config.toml
model = "spectrogram VAE"
dataset = "telephone keypad tones over noise or synthetic speech"
train_examples = 39062
n_mels = 64
hop_length = 160
input = "log_mel"
win_length = 512
bottleneck = "kl"
downsampling_factor = 8
encoder_arch = "vgg"
encoder_norm = "batchnorm"
encoder_activation = "relu"
encoder_depths = [4, 7, 4]
encoder_kernel_size = 3
encoder_stem = "deep"
encoder_widths = [96, 192, 384]
encoder_downsampling = "avg"
loss = "l1"
latent_channels = 16
decoder_norm = "batchnorm"
decoder_activation = "silu"
decoder_widths = [48, 96, 192, 192]
decoder_blocks_per_level = 1
decoder_block = "basic"
decoder_attention = false
decoder_upsampling = "nearest_conv"
kl_weight = 0.1
init = "lecun_normal"
residual_init = "none"
optimizer = "muon"
muon_scale = "match_rms_adamw"
learning_rate = 0.0025
momentum = 0.9
nesterov = false
orthogonalizer = "newton_schulz_5"
adamw_lr_other_params = 0.0028
max_grad_norm = 5.0
max_steps = 6000
batch_size = 48
epochs = 7.4
lr_schedule = "wsd"
decay_fraction = 0.4
final_lr_fraction = 0.05
warmup_steps = 600
weight_decay = 0.3
adamw_weight_decay_other_params = 0
Rows from block 0 of the decoder, named by matrix and row number. Rows with one number belong to one channel. Each number is 500 + 50 x the weight over its row's rms, rounded and kept within 0 to 999. All counts start at 0. Numbers have three digits each. After the name is the row's rms in percent of the matrix's.
# convs0: first 3x3 conv (decoder.mid.0.convs.0.weight, 192x192x3x3), inputs 126-134, a 3x3 kernel for each
# convs1: second 3x3 conv (decoder.mid.0.convs.1.weight, 192x192x3x3, transposed), outputs 126-134, a 3x3 kernel for each
convs0.91 097:514475531534564508531519433453538514541473513586526474473444492512466488444612447473470576536473497450574505542554555574615507461482558466524468523574518524486558468602442541478457445505524466546534523498385384402483502444572451555581491455510
convs1.91 098:539569535480480449521521503547517484529542471579516508438464599431498422469566516396394536545470495433520449504545504546382520470487501522536557466541525453504555447457567544502507529521417463474477501522490569367600477594513500528524558423568
convs0.92 090:501443530455532544467419474494519517511473514461489538546516495505495525403616528489509449470465509518514438538585635507446471566593461586458506498515468514581520509500516538537598521545490469475576494358417493387503506593524560512580546507491
convs1.92 092:546506454505502552463468499467535556497520483504543537503563548510528460474463414529521604428546507526544499581489395545475405456481422468426500512447557498547495513416504451454407457573558530608554529543545514587519461416397508471557477463508
convs0.93 095:479561555471465479492443479508483491504526426407411510505488528514601483524506435440486526451417508489475546491521576454508478490506500616497508506422513468545557435495556562513440493410462460596515492452529492411502498513465457492513559537578
convs1.93 110:502482509557420479546495497514624475559558576551607489529455528495444456509530497511522444496471473458416548519549508578504532421528557491511548444476591452400444482442467522502398525513529530548539504538541559609495450462537543531476488434481
convs0.94 096:497538452508530464444486468424447490460485432463447542511494570539421491496522569463449429446404566510432598523491547542518460522451538523506523520461457503471418544540467505529521494515531552434573497473570455518470608528550504575477499538498
convs1.94 109:644395464563471555572487498482581542557475542498533595417514432540498497577393461414582532484458498536463479473452557496429528484523526563455532378468541477551523465460506446518543374457570507519550491538516474567425486465488461450538435496523
convs0.95 106:528426524499428533520470496499479504527443518488528536427516464576534519574502567463528451538584544552471493471497526516533457460549580618589436585460377523496529514523483510533510456508494513478522405547630501542617521471521373512434471492514
convs1.95 080:431498502526512559424563519519478541572546511527549438401535516584426426564454536531452450601515546504497466442505488592488525414531439452499535602554527474462439510514533563539502501587506495516439425421551551574415470450569477504592474554507
convs0.96 100:460573468496524518542469424504477504474527526460490557574545476522579592476433516518523472460469522428492512502436475477530474534445468401486446439536524551489521479535462536477460515422442556444447503495555506470489472450535483515477431492451
convs1.96 084:551550433489536450442526507402532563486467538541488484472533547506502478498504469509576513484533548362481462448515552394519522512475599479461549489439484464467488511503535452533501548438521550409485440477523610468459509494495553519405470518493
convs0.97 097:489504530558455575501506497442508567514518483513501510486469445443457562594453486511422443551441445527521460448493482530493526527596476527477522632490538473496476498498484478512469417478496507574546632590520610617482509513523439493468377444483
convs1.97 089:429447543540480420537549472539504499497517477463447472521554450468498499472501487491460398627510471542457479604422473451564431534523554539451484484480481439455458556497563477468538534459469497447435534411435511489560601547586488596513485523498
convs0.98 109:544509423496496494505555500458486486505575495506494505482535500508507474473538452510575516472472536496489497476540456526464450535518466429469473538464469485448444527468497464481468449478497679591435553409460423533479518534521582449470488550523
convs1.98 070:542413576529479534494441459454533457411500494573545523481360433491492405446571502493551559505503510556379561479446450557545482444515463541527536581504428461463524468398459479449551470479473485505461468488451519473422416468524457528567461497484
convs0.99 099:480570573526537538494424548468479454478547586529510497472442504542494560538523511506509412512546583566545473486572549517424515442560532521432568414542590561463509504470492503452479466534522545434512490545507432460634440502480468496462507491532
convs1.99 079:525504488509550561513466543469453549476494557504534483492431543403464453472463432504492491484492553604533511515479501486511511457472517416385407467402549437466527495495589480481531398559461437507569468455495482515432457474588461616627413516547
convs0.100 098:476497481508428523505406330453550578482445460460569493475512446546581551465601471474549533562544482496457478422447591449490442464555453440473455449557412562513506419429501444463531536470508374585632514418495458393556500544494448548499555566467
convs1.100 089:518456484443535561506453475494452492513509500493517499450464521416440464462434441429464530463471550430454470567475538585462456491516578502595413558418497397528525433464491528513479458455613579565521563515513439507501559498432520550525459562473
convs0.101 095:578489557475511537541458541516494519436522456498467495517520369528497367475457549497519461491443451480490518534594484475486454498549510474480577530494483446541509510500573486491522520498497551484458495515530436642539522447522517530440515538496
convs1.101 102:470569459457591535407592469552578602471533455426580512450448493626438517577511468484478502487525537408518397571507491484480411461498406526510576465473542370472511475520488494427493514441548508521544508529504513465431452422525536463570463467554
convs0.102 096:477503498442458512476509526464477446449511463426468445498507500548485503492515486497489491517527571520471480437477536468534521560503448443397447507527472562550510385420464460452540515459443566598610393570492547569575539569600457516443554536483
convs1.102 107:464487487479407475540491486631586545444494537451511541500598528529571501550547502520508539489529514539556523585532511499464469387439515572489529613493486533483450509454408523517493437425441568462505464457425468441413615502552520517508484471412
convs0.103 101:449482482463505557550500486429520429537483539556485491607601525505441530455540510442535507533409488459503510536690437540427500503500555571541506486548472493504564498502499530482515480473480552425497422470530438458517469474440477560529475469506
convs1.103 106:485470509481491561530457495533518508432426453505575560493370565490527434515499480521496503543469530493542499448398402546520571514556490398477512507536592454471496476546546495491505490535486483533467515513471478495510536485457464475427501499542
convs0.104 101:519530431437567475555521498562449478448513507448482505450495504577416518428399509488627492409495487441439609436495542458534505582434446473520576525473504569462429454445468534474461500447539525487571398504447705651486495412470520504544480485511
convs1.104 079:441541460501548587587519526434532599477513610531559436421459458495587463567483530388461506448496533421561582552542521496447500538580599566577477585519526497537523456379453511576526464485450492427418515489539545514503510446424452522455471481546
convs0.105 099:525630525516541491436544519500504466488501520522576494435491558486498453487496471493525491585452520479426436471415467418516455547517527541476523547534519423475446558514519566582478574529484528433439519492448514535540532554525451466539505380504
convs1.105 091:535483474502454445474437468502537527527516505557549581466429430608499496403569500485617521592494487531464606380371413584531486512551495537507509504539478505414500454401445559475480522468548535504498569408374572572555493457447555543484494577532
convs0.106 096:448484535476488518541513468561469531476496558525487466495461519542516548519516534551472456522523591363540532514443475423510490520438424499513483535471483572342529513454585510443480504448487509513522529502521455369529468497460482465507505534591
convs1.106 085:438459442489477512474447519587494545453500489538570494476477472535482492565522500493451537516475559492511445516536543547529545566477479477549530493484524506420605560519465464450483502463523428491452396484467524464495459502406563470478542443486
convs0.107 096:510443482490471423425553528475563498434480518452437478552497470460473470537479492518485460500561488378600495529575571468486442528521488455588492537500434542413462504488424452555451512500461586565593431456495372538390478486578437510573485502476
convs1.107 121:460499469456481630499423519538496485537490508615447600567593563511557579499432461580470486569457523589523542506423480603516558414413510486617453448462496509461528515468449600438479598458496633494603515479529444544507542544479510488456458594516
convs0.108 104:467492485450515418520543436505475467482458503404430487495552518459496517537507472520525484527527537449525504430437454565493458527380459428381458469583471532611662472477470476499505535572621472454397444482348532676559489379414519471511445425505
convs1.108 089:538535533583544486539486459493526500437547503477525496530412504489431500498509579561584484438493408458507444466549451475456561511536551443518510474502543591561604511446551435432426436523459390427425547470513479473474453480545494472405507532572
convs0.109 103:573509481510492507422492474555485553471523572477473543539541546470519494534511486504393519399547602585455491510581435445517473552574525497606541627441534503468456494466469445431422476503547405558474548359461611388576411498518540547474472465558
convs1.109 109:456460563500568508505481455455495490458490514469531481491486494467386525419481459505487479496559494466444463411421515439468461504576523484544523424583407457624493437529432487558511429472545537488352567516491524465472516528457484484513571508518
convs0.110 107:505529520532464467492595493487549494533558508524479442659414440455540514485503444537465556541447493546443449544441380517498470467513509528488431450413512486420509502461456491468471503541464475423576477510443601513539522393510518439496511521466
convs1.110 076:513467471449459515461434526516481440524444485487401557505553509487451470508410524533403562525539482578505450499424519447449535577459464496587458473546528484557458539519525558516502455468530561626489511541572477390547463510440500490509458506490
convs0.111 104:539545524457446564476425573503490552524503446597588481531450551537490554508492483469526434434432489519538521415453543517471474512532532477440508449444468615398445468525545509447520476535415535564443442594463483437445438447463536541529479495476
convs1.111 076:492499648494510560531446556579372470504524489435622450593557550501485430446497431506499505547584452571551558498425508542494504421532543453512401494506542525517532615501488484542477457453534589521524521488445524410485541458459515526536427626466
convs0.112 106:490483523463548477517499516525547496519531470492502481441422537526489458583432458541554457487504497462554560578480469477519463512503501542505385476507485461518455421408477589454420532508476551461502469484522500467457581482507526539525513519484
convs1.112 072:433417475518385525456443509447445422470467375458473476573540499557551503442549519566496469529495452528396511463437512496440496466479486511425587523431641528498574555464525439511455476513591498336499535502482455515418528488426513502464527471566
convs0.113 096:529597457474471428495366552535542538488496448465532426425485455461484395419475531434498436427421511467498464483503488532468527525517482516499542515450524512414461407544547505449380449496422541551490441492568577461545517518487505530484535512440
convs1.113 103:583476532543479525483477455624528489537510450558463499484423510537488553469500477537514460500538435490451455471488502455529416506522537582483484483501447381387452474430546460503504595455533589531581512484545479586481467519563494484541468585584
convs0.114 105:507485451501532533489501486451559401463524519530591468447484522543587445520575447397440513479570506514599571470482449488457513560539438546489501474492473488454443543459454462501444432454518500482490545460518602524491527584468414457566559489415
convs1.114 064:465526523450510541440418543522455410570525454620446485409495533392448598530501555505437459514446398482534505585488445434525473580535510623474525508527541516504538508563565511517589571449547542450421525491375481480484558549557440525515486599625
convs0.115 093:494494425470411400442476479513442570500480476474515531466549516593488438487572499525513472493497501512482636499435506576536460510497481518492550568505443557481528448473461589466388410447528563436458541469516617407440452490452398494490514515553
convs1.115 102:443409464458507530455566480526505533602548458589526450508587507596599408480464553462469460375570469452557514621553514583474558423436511471473437468527514406570560587580538583526467593535455575526504484461532413408485628437507572498532424488515
convs0.116 099:461491535564545521475495491528499520449481502583462485498572456524473455511527478514541614423546501478599459463481522468538475518540497506500563458582458545419436444449527464455484542457501493503544589654522554544500479542547503522500415637564
convs1.116 086:463496516515569493442408407420522489403502504532492594568576398466547546464480541465574517483474588436505584403434519539478492455472530510500513585456437528536472522579476434593495507551585495437465543491509444520420515519560503496491505542448
convs0.117 105:506562498533542449467457565501472465495482477530481491472503521505514476433456458459571421489555513524421632474556463529492505498578471482548339467606358505559375505557473540516502505518514530555493486573454507499469518506473534521497548542453
convs1.117 125:538548507525626503502527462592518507568547524617544467545538536503510468520509465488518498496492465472465450503396495463456479440498494552486529594478512578569551436501463515474528531520486502519473490509453490526488556456443526557481566569487
convs0.118 101:525484531420559503570476527578470541508553451449552543497538603415413569404451554533413519571517466473477478515407499435499436605561496464521423443483473370437512462507450462488499476436544469531530580553577598538334521525475505481464514572550
convs1.118 082:448461488498471558466483554505526547555489489509541539489413529509486538578526512623613567557536497607655524458558502538500552514524364544553631458536573524505484470462481530484565537603542487463490448365408520529461422466502561551549550545511
convs0.119 093:489510503537383505498471578459497456522471410485535433460564500453489480514388476469447502486440541427475550561534489515478498468501517473451514462450541554406578521508527499437544453509490500467462533555389611488542487487485502447512556453519
convs1.119 110:549407491527590512563530527494499567548487536507574515458527495472512517480441533440483582520441440505469485501507534565549453430467502458560519499474484474546459499493539426528483440516601471515304535492499529577454444508485444517531485571447
convs0.120 098:448541446439513446509498470566490536539544485507476511553447503540486505487498481508508483535450462524501475470485462449506487509457546395561477490569494559511523522522513513584490488594521486468511331407456310454483478510477553466521498515493
convs1.120 146:514412573537430617539434500535500470506414522463455482466612410528553498501498561462452537471473526519540449484484550566460552524468436506452446535448485549505507460401493572456552518420557481530587460506547513475582509519537497487501522467492
convs0.121 110:456514477499490544457415558535472547466523478500495499445478549442441518461619517511512497475517540495457505508513521447479470484405462495429587553478462540476527525508415488507442515525493501521458508532459471433562436539521493502455517430457
convs1.121 069:518470592446480537519486526488515647479491454440502430553506520507553517473541561429513522495472471446452542491532523544511528473533607504491415513540458428493531490467566573506576500447445431470513508470481552604583551520604481508507417475514
convs0.122 096:511553459507502503479569511482477499465548564537494477414503494538452514500442534514632466559554509466508537430525572532491412472532485518474531516510520492502537445552511492416466400455514486441440581449431535492484498454492371547422548449503
convs1.122 104:545505558511517498513504430510451447452543571483468391524569457581560465442532592534479591380379478641474527610511557497465477515482511480486461551536468574459455577443457474564565423464480490466520589500454547550491501496528446544523502496473
convs0.123 097:547496505482441577490482542583460476557511502506533553518544465529505483520407472550410431352583558465573561563539505552537488497499498396507477429514525437529561475466491540466510518416509570495423439405559514521498460533467510442481455431564
convs1.123 106:403589580486397468479422469596483523552425461518421436507539534498537540466558586451424484434462538526460560474506458545487501557597498500449535486484556571492527562539547577560506595423503521489506497493526499502531480361407450520496463544437
convs0.124 098:425546521436507498539405496413518516486493538484564551528585438491508543452490510487538560463476515552530427546504468530473443470430473448506575490489532538538548513503506446425530480563528513497580526433592496379332510491504437503525525489506
convs1.124 090:462471621471500501603488449451411511434492479475491471488531496469521508525442499489495591506482515480550554533523531451537522548540480533406380506471485467445548504429591373501513421422487472548565471505512481468493507491556550504496458428522
convs0.125 103:423461440537494499455455534602539491493515534492537462523523520589469500423502443395506487464455490525528437460498463495454557524512418552512394482494434493520391477451462497461575468477528606563613436526530566513579508499476517436549484502508
convs1.125 076:476455527566513405493507491553490444425544507458463426511390466484469410521542521558422453522512607475466570530440498460522485489529461565537588551494481452427483483486540579566536581460499465527616468494396529503409478482526442570400462446469
convs0.126 099:504522492511508502525510422560447473476494462448528502410596592504550510526438484426499421405507555533467451488487543549503526543560466548372511470536516546513523449511536483443491518439506516542434369552566552521490578594416496533487416514498
convs1.126 100:439384480530416508552469565466519497483519487540472343452557474513563438479397540536607488507578538590617508487451442486534482582490485446545442496468522501501571526439432489510456473511502450509416533451561464514539541489522475468447612415488
convs0.127 092:484406560435466471470431357440470518475491475451562484543517621502504534446473468555496519535562503510517549500551482458478423489475564475584461472528402460493518506485561486479494500489439531506466521363512523427523444456524450537479414583487
convs1.127 110:598458493490474570493589486444438504496527399484609548579538502503501482522524458531557522462536483459498512534512548515493532510445540489485524480431480572442543529468531459513500398479499498527537479446421442500471438557424519514494543541466
convs0.128 095:516498502510415432534575480494541515461498521539500485509517465482501516529477387581493491516466475626535486572608575484511515499507422445501520556572582585563515508554477482525547426372422551474554606479509548543447467527562495499507476468477
convs1.128 086:449462447529525474450399498466572565528524498428451501543450534444469593449541498508523428564468447557413549499436457511588502513505458465521507479491504465585433629517451519530457506469542529414422516485485429457508586534491474486471589539567
convs0.129 100:488504486452513512408519447464521507512533510507584473453428426456490494492430449469437539477470439513480449510542539564516493479475468504416486529426481570453505442490505503517533499453488558579488497480492543539499499489511460419535500482594
convs1.129 107:472530600600463584504510485489486464427437465526425465476484486436551509436552504536534567601534511501504441513479457487559441477545480412448515623457523561490479451499542518503590485471529509537435465494470543455425462499542545591550502560525
convs0.130 091:524560412529595458480448423502483473489520487475549475470536471521473455517562452530476452441421502438379505459514500626520421575540536457436457554385511556528605533540443577494544534500570479572446500498508518552545512501559445499571471492557
convs1.130 094:535433464543538532629469461429416531432513500507452507490467498514494512463493526486537560523487523501521513552406444535553525485399515411462493526570468537543480514462435487487496565516484413473569513529487524515492461445452473455482506412380
convs0.131 104:454502521517410502514463525533531478530553479529527514487436512478472458479498468523360497496454467445451448478486484512446536526444520536453506489407518473378517504511517471539474494548505556508463576447523462442550458448491457484495466460550
convs1.131 147:551531563587532564519605540579496521541427473548486505470432472429506378418516531470369529536460457523581395482383404485443564520498420548462493538442545541454546457427446511556452533552508550450552543464474537634499493529551395468451505440493
convs0.132 100:586540544537478555550527564471545567444519528464462500590595540581469503496459519458529421521490430495485513487575465471491515487421505501529473519564498568497492520547526441461522478531506486620433471561427412429489472602485496471511541469482
convs1.132 102:486438472416512480504470409450428473450490442487457491374541519473520510471474455480595537470563500481592468444612514463486525489454463492506468563391424520424514489527579481509547510510555563561595503455437512447462489551448513511480524367487
convs0.133 095:511565528588572522526557538486457425428498472473559515436475425510423416559441537506457486425495461554565511625419426485466474469432457532506468522511468525553439538504527552536507637502540521470549517632552567677550516409503472408489509399512
convs1.133 111:374608438461507407391544455481534548494501455520528477524596340480557420523492506520457521499432475516530498604494582524522590541587549523535495568564507466550503446505468493546470474488438499426476398462420477540508465449492489563486458552464
convs0.134 096:453518515533506394510422442523494441523477553451543543594621409447540517585555533412542457460518585492581546531516397411542501523470528426500388397490485459641464602524460505518449426488464522458462563492403547550353459489529452425507536495546
convs1.134 084:433554481481525485419504503503482609566469415594513522445605452383490605460474567511424586466480452395470486527469454427501511557474479523440505534545503499516554521525610560495475481474512569483486552508426562486588461483535433545464434466586
convs0.135 097:446414460505489562493559509499453492494396500470506517525487534460524581471442542446413544452503522569530463621499567553568549469442444537558551482472516488491512508454470575565559526500469578558415507460520525445536490492516439474504482494435
convs1.135 098:369436420515513452467507451507545516514556477527504526463520411461391456522545570550525496476532494512495511544515565474514582469458472553490562544557532486538482616552576525506500491464552540467462578506525516359421486440507462482512429463467
convs0.136 096:518450427484513561416545497445537482497485542421487526544510575485413576536549512555490498546517519481530578462587538436512475476493432501542494524500543520504450456521480544502531454378455408512510375524405429567491521556508583556502538548577
convs1.136 115:471488501492530538550510526521522647491589389485557518530635489421559433483517452581508460531538467421486413578624508462457480439418450471470553444405568514503551519533476570555360504563502464485572488503559501450462546525532529495559519471582
convs0.137 100:528450451480398572506524482487488509525499493500471459533454457543485467473396478494486472501477503495531502485515453514531478505446522451476414561497397484535426514494512464493552535537484478518611475550628418504566499487507516609487468552455
convs1.137 090:485372446453485507434560522516463503498482503520534486479633503484446495524460479385341573504518455543539470479536407471536538603456499591581520500582454469492474501500574477528531494553492554551622538478499555519443561572376456537452443456480
convs0.138 105:519452468512494466528531496513525506496507536538513416452563574486577463545566627461556507424526523347544466450538508463436482532619458409529440430538520417586558470578582494514466492483448530596450548466405475289444535484541432522525519478434
convs1.138 077:582524588568560495445447340482420502443436429470501503392436495452472488440458571480491595521381478525478546564456408438496466492511488442492465466514479437509561527540490608443520432394495557649598495472483464472480476537433485589563392563479
convs0.139 111:484585509423601524513554508473486472512460430544531587445430464590578489432577457501490480554486497533513541418509459572498580475502445511415556457473477466448581557535543508569527399430549428504492528532497569460491506501595448417455526530461
convs1.139 074:520499464478449559458423514393497497482434457468453522451460505420447461492495488520380417538530525553480495472386468509526501472499536449500579566535530394540499487642494547464474475476575535541569480501500536526505484526475461564490504427523
convs0.140 103:447445448505517463427466445539422487536609488482555463483510483522529581472451506546603495566544460524540645488434370526508566579540455558602555522512538491400466493494445575598590419434426517579398542530417580520562482452459471553498506602506
convs1.140 111:535487564498532531452497488461539527499638519464589500543493479469463441603504590402514456609598525524502466563491440462556561554595482561479517529520455423440408543531534472535490534510609487420426511437443491450424466517514459479538583571577
convs0.141 097:519537485468357428432540540550559450478518543492541458458450558486575474510508454409558473475452581446512524460506499565486487545541539494454506524546475468462510506433438503568585425401409494446503589580484566342612487465498533546484472509495
convs1.141 087:454437480520616525451579415478503434408458510505565541469473435533543493453421482455521490505496514524547454422447426548504505484405561493451470509473471437460469516502478485395422399514528427457540575570472585489413435442560508538561487541501
convs0.142 096:570567475516573571547513462454479567529460474525495497584595477457458469456517484482576526551473521506510451458438485475419483457443557470508541509528490510457480509552515557472484448504476550496493493507335396320549439638496523551518484487493
convs1.142 107:502443509448430481468496453438441475492558479485563512568512516535559577494481542525628559489403420469553533487522589432492544508518449538515439565504475514418438502466506562509398550547515571473509539448448499528515530480446506540515560478490
convs0.143 092:496568464522464434538462532505522578433485537490448447460469578519400516434526501551474480565538485526515468411463635398440528531498499424429494494543485587547506501500529474478477457446493400454527496568629501484520437538588444461567610505432
convs1.143 104:564466527512472571523489489450514510467510510380560478509531548514522547419551547611489527576459526497487543557474537449505519505481533518425375551544515565484527460487392442527490477489514460594455478421399470532473495509446479525443544547512
convs0.144 101:533419481561439522470541463471505525481469467515531431505515531497454584513511560594498486515458430534575423538477473460499535543479493582491533529527542511619420454491522512516481456520484483529421334471513431497425489491566577474592543477503
convs1.144 091:499488575530502559460601456547480485436496523468425455446572502488474452487478512556383519486410499457474449543437497451477552508569449447471439486513478421519418453461533540536558619446536481520575428508561480486472618498508531451512433636458
convs0.145 090:436529514406528501549521514515497506516489488535540528574507547491519543435537576483497485416485526482545507555499521447426498513530577541511512563551524474549516548522512411459455496460492451513581390431514456555529508485496470464339526513507
convs1.145 131:568518398538438415555435351502460470466459422453558539358520512501537571452479458490474489480527478442551479472493506556550529584523479435446512531471581536476500498453533542487590523535581469436501530499447496488424471514485594570566481497449
convs0.146 097:482469512563504522552459435494540585472519515471443505561533429543438491489457520459579467518508488492419507453357427431434539505537472470511480464552440527510433502515550523536541470460466581433411368597608449454507470498550524428553473440538
convs1.146 107:486514450473478472470447442481472466494436500483452481433435456431510497573476516426426491549427483460443511516441521481488526420461581551528512449400516383453522468523551488518530518528472402584460436513525529519509487541510583570491487539500
convs0.147 094:452507496424492462480447480479438454487488481483493490522445451513447460522436584386557479431478500517517509498485490504436460504473477435291429473355498437407443413481491497478492456516480431389543497397507495431505561468540598497568536477519
convs1.147 145:454488520485598625479645463471526454505545478539536468554477514559498477479584554547497573414455557513431591462548499478454438502568502542515473530499444544502540397445457482581528412563543494445494443507546456492549491521469546568487559570475
convs0.148 110:451470574492507595473536508534492585575582428536488466449465450553386431508468474478558508422580445545510511437528582541449488410521546471512481512528483491551590514444504512565428524422490460431556446539542518586411429548518460440454521430555
convs1.148 068:458507511452442561494513520513612481547409415455530560512528502524489444505509464453506413476540471521456574549493544530581548438486632442528476491397502466493503562550489548515525501577430530385488549420529492528502489386484508442493545417534
convs0.149 109:570551589494600474451543542521626500500457460471554483424509432433521477439444516518437595381437524491406537507584481565498479427586493461540557490378540489545594480547444479504497500482521632560524472491577521508503479486497481524513544538497
convs1.149 060:501496570589477510431541533546490441510495515480428532488418535580475475511540563472556444481510603429472542503428573512580481486486454531472479536547568491560479493428467553576448549482550470485473446441542434469443492542504481521569560447485
convs0.150 099:509482575412566421578478443482510528464521446431531546475510506471482495452556575537495516489532480530431600503534462439566423500486568450585498487456498496509490454487503473468514486610504458448511545436587517440461550473557534565495470497534
convs1.150 085:542558460496476601434501487428510549444499524452523525405452562505510481456508476427524509577443586354456499425538489498503518556545459515549503491497462459469502456307510563469567495518549556513467472526492562494467456488488528514525488623436
convs0.151 107:562462503511451527503474464476510577510497525503475448481392435480520449477588548508501473433543494546546443478542510541505534498524396560551519486610484469445506504526489516560536487570492572540449586452426552476621492453539408483505474480456
convs1.151 079:487505450492491556481538500499482566473437491395430524517372459566538496584576547526457442523495583542554539508431513460482564479470537451537486524481510476543430418304472545434590473440470496477561481487412466518432555519565533529546538540461
convs0.152 091:512502522515508483492607496476504502485539588468484558581455561476578555530475454472540491514523531398484527461511459543405539445412508440428415545588490481488574528500555502544539444432485452450520400460608407416641554595518535566548534498503
convs1.152 094:498462530541485479510486505557559602474492528523516532512510511480490537465504545487504545557526498565459478510556491471541511493544591540492665560467515542467550529514547529497455433436548501492454383485535461481497497536468512519554555523509
convs0.153 105:505516435499425473477453524461460484522538485545514508547511545553559496537471548507567511478432484545551506511456569574572416509463504464483514528513511479506497459488503497508481428480545584527505463586502478565615471525501497462492545545454
convs1.153 073:455528421573569574524420524518497507443476476499537402481554488503355470435491525527508437475541551468430431463497518597523483492466534444506449510521497516461492485557481470535534525571507511444475532475581491532488447517536474503540517557588
convs0.154 103:485501611491489555473568488495433512524453495533533503484439477467461558520444463537405475560433375539526392560433553506528478480500529478394589469428539471464448507491576557543551488512564530521474453513446488528442502482482526462488492532441
convs1.154 118:482561453573599473483570471531495529523590545512494491522559543468432466441477448589472446535507434491561475563537543428434472436374499477440473435494573473368564470471473461513469508515477529452463489462514502523475513560547482458497486457490
convs0.155 104:538460496586501493488550510503525493451536523528491529520489490642549515560503507439454556497499512472490543528308346410521508573554476587507476510486495536531353527488428492493465467413478480442527449569447493504532472477488466483430417548422
convs1.155 079:435491566554521494424529421395382470477495511578436450428540381486458443512444565532526533460523434585548500533408447375536612496472456586473412552497541491593558553563463483545470587461449413552508513441471465448512534480426467417480470513465
convs0.156 110:557472471543451373528526495476537497491573493519452487476436552464458492520463414464565490424502560469460455483430511533471519500596572471478536537616526477527492510475449472504450548454472539562517462548438416397472504501559496486451544476430
convs1.156 067:502587418472517539407519529445414445555348540475449581553470417507496490515547582508513535517461513464479490487437522548429548551498450524442447506429533578549461569501570511492559461512516517485543582478519496461483575457557504474440381552471
convs0.157 104:602544559504429485543459577494491520516468534466573539577555509521515532540398639589486460489470562463452475425490604534466498564455486427475519551450472550535506487593539502519509547471473441459448468529485563631445478453456439440463478410393
convs1.157 078:445559568422651547400536463419475523486502475474562486447546394419430551461447422485579576585576437501510481414515511449543472434518511551491438452475470466549531483577488416532454360414539484480471551477496537560462482408461498411512547543527
convs0.158 101:502548585452490522504522425472551556558494555471469462468498539478619526600449527624468518484548447527437460411474537512521522567477450540514525552424485461474563481489556515495496494526468464618515381445551416443498481506465462538565492492512
convs1.158 080:415484555539538481487468505518435573439462505545547547451659494482534557469480475455390500514418495565583533526458541549479581552455551576556469553498507544426512394442441556493507507509477470509643454500459477408539428461486594589534534556481
convs0.159 092:514488478508489503425465513457464498493431494525483453549512504500554497568518503558531490515498504557442523550493490477463483505631468476452472507499525504575484567558523515517545499487450475502537458531568482486449494443470577586562520564503
convs1.159 110:521477488476499552487543448482584536444521476532634587624482487570499473481534505519568539468422501519474479498467522435522450542584581466495464497499597517522464502488441437424454529471495491476467469494497431507513533482428543487453467476470
convs0.160 092:499478481432495436426487425477540521536454416537526524526471565501456404526580553458469439573544539526502504462529530406455442516535623493558561447473536482482421517530505409463480433489412595473616584510559549487457486591544409526577373487523
convs1.160 096:451482483517482644519439452588564506514517464383384429456405477527507462509535544522461456462436495505536507438412429575526447517496418421472457475451593456449502507460481529516518480517506532527587488498461458429491545528447476451491514487500
convs0.161 094:478552563468454447476547460548445517509489497442499461540487523472501453468584452528521468441521469484522497493534474448520411499566507502480458543401533464418565500467526500459466522543510415448511503491463592511539485650535477553510481494523
convs1.161 114:445459398550533542473486519466466536466547453550509539537610623564522587414409390554566542527544511545456553528509524548574497536470563489476491542510516512539470513479486487456370530524480544513511498542575419494551527453494530479445553580541
convs0.162 099:471429517464535474442524489528539516530474513504472475433565482389495454452508529555443546416464489466579528443496497461522497510520540424555459513548461492514488499519472490525482476491505385463451440478571450481560503528543500442510468507482
convs1.162 120:475483543497430614447532515508510560403479568481446520475443460489468449572508516571440504525547521414464442452526480474447503514565506512489444482588498518576539525601526509499505478502474427554474433506453449532614566581518464525459527597573
convs0.163 099:478452514489572481489496441447461501542469464457445511487550547484498577528499546482526518549456516403576505468420574485440451479556474481437510515468488499502489392407471476468465463463430506521479367536458430521466451553461535530481503522453
convs1.163 117:511501430532470495457467450456544531465420453555465584493600496478572483537366458526476479484521504415461501573452581439507561522462594502528546462509463510507542439549553543460505464524582609487516536442524541533536525544522533540441502522585
convs0.164 101:489490531530532530479600499575492533416558468529454516473551475509554487513498487520485465509537450503497449522588528602521476524516467503489437536494489485546443474506413495504479509481490558593439493479398498542508523486458494506477431510483
convs1.164 124:409374465420451461453522472443501438460419558553417503498523552563536481576525544530550452481494523524571439413610479525544537460463438562458473554456477507501418587531495537488556579538574607445502595461509542446418474490507532536539485449483
convs0.165 099:449558449508469473552512535580485545572551559502436448624542472512560431457583530515471472467549479508524546451490418447487491560473483540461490497556485449475589499577498435480456509518514455347547445385467455528559511516405528493525544559504
convs1.165 082:456528482487507540527408488523520351430434516443499473439309475471455447627530491400453478532493454461450452483515393538466529530538522495555624527446520519459460533432606565515567551569447517459543469439497468505519566449548384432489497459620
convs0.166 100:468446433555529490520468526444458487512477451544433576482492492560567532497647576427448586495551490553410447458419542482488383460450524563503490555470533491607466504462515595492534568544598451426598564422444575407412513592498515453489471425522
convs1.166 090:468544482418420552506416489455491460537559506504536546435458449497438472546471452541596411550548521441600497488506439515535440510532596586437547459545541498563586459518576485431520466523498504516466514552515497490545544544525518466473481432524
convs0.167 105:524435499462421603529579494439417583435429509507534514412556523472514500439486583530448499585458465532527482488448494473505471576473408383524580465580560469606516497402594454473523506534489375507451455491482429459492496464616546514571501502533
convs1.167 074:475471469501518514478437505444458471538524623435529462391511526475518483576493554491528544559553540493517581581556399407518610588515587540401580430517495412419529475609538469529542490422487525618546460495493464433500544572492491503550462474526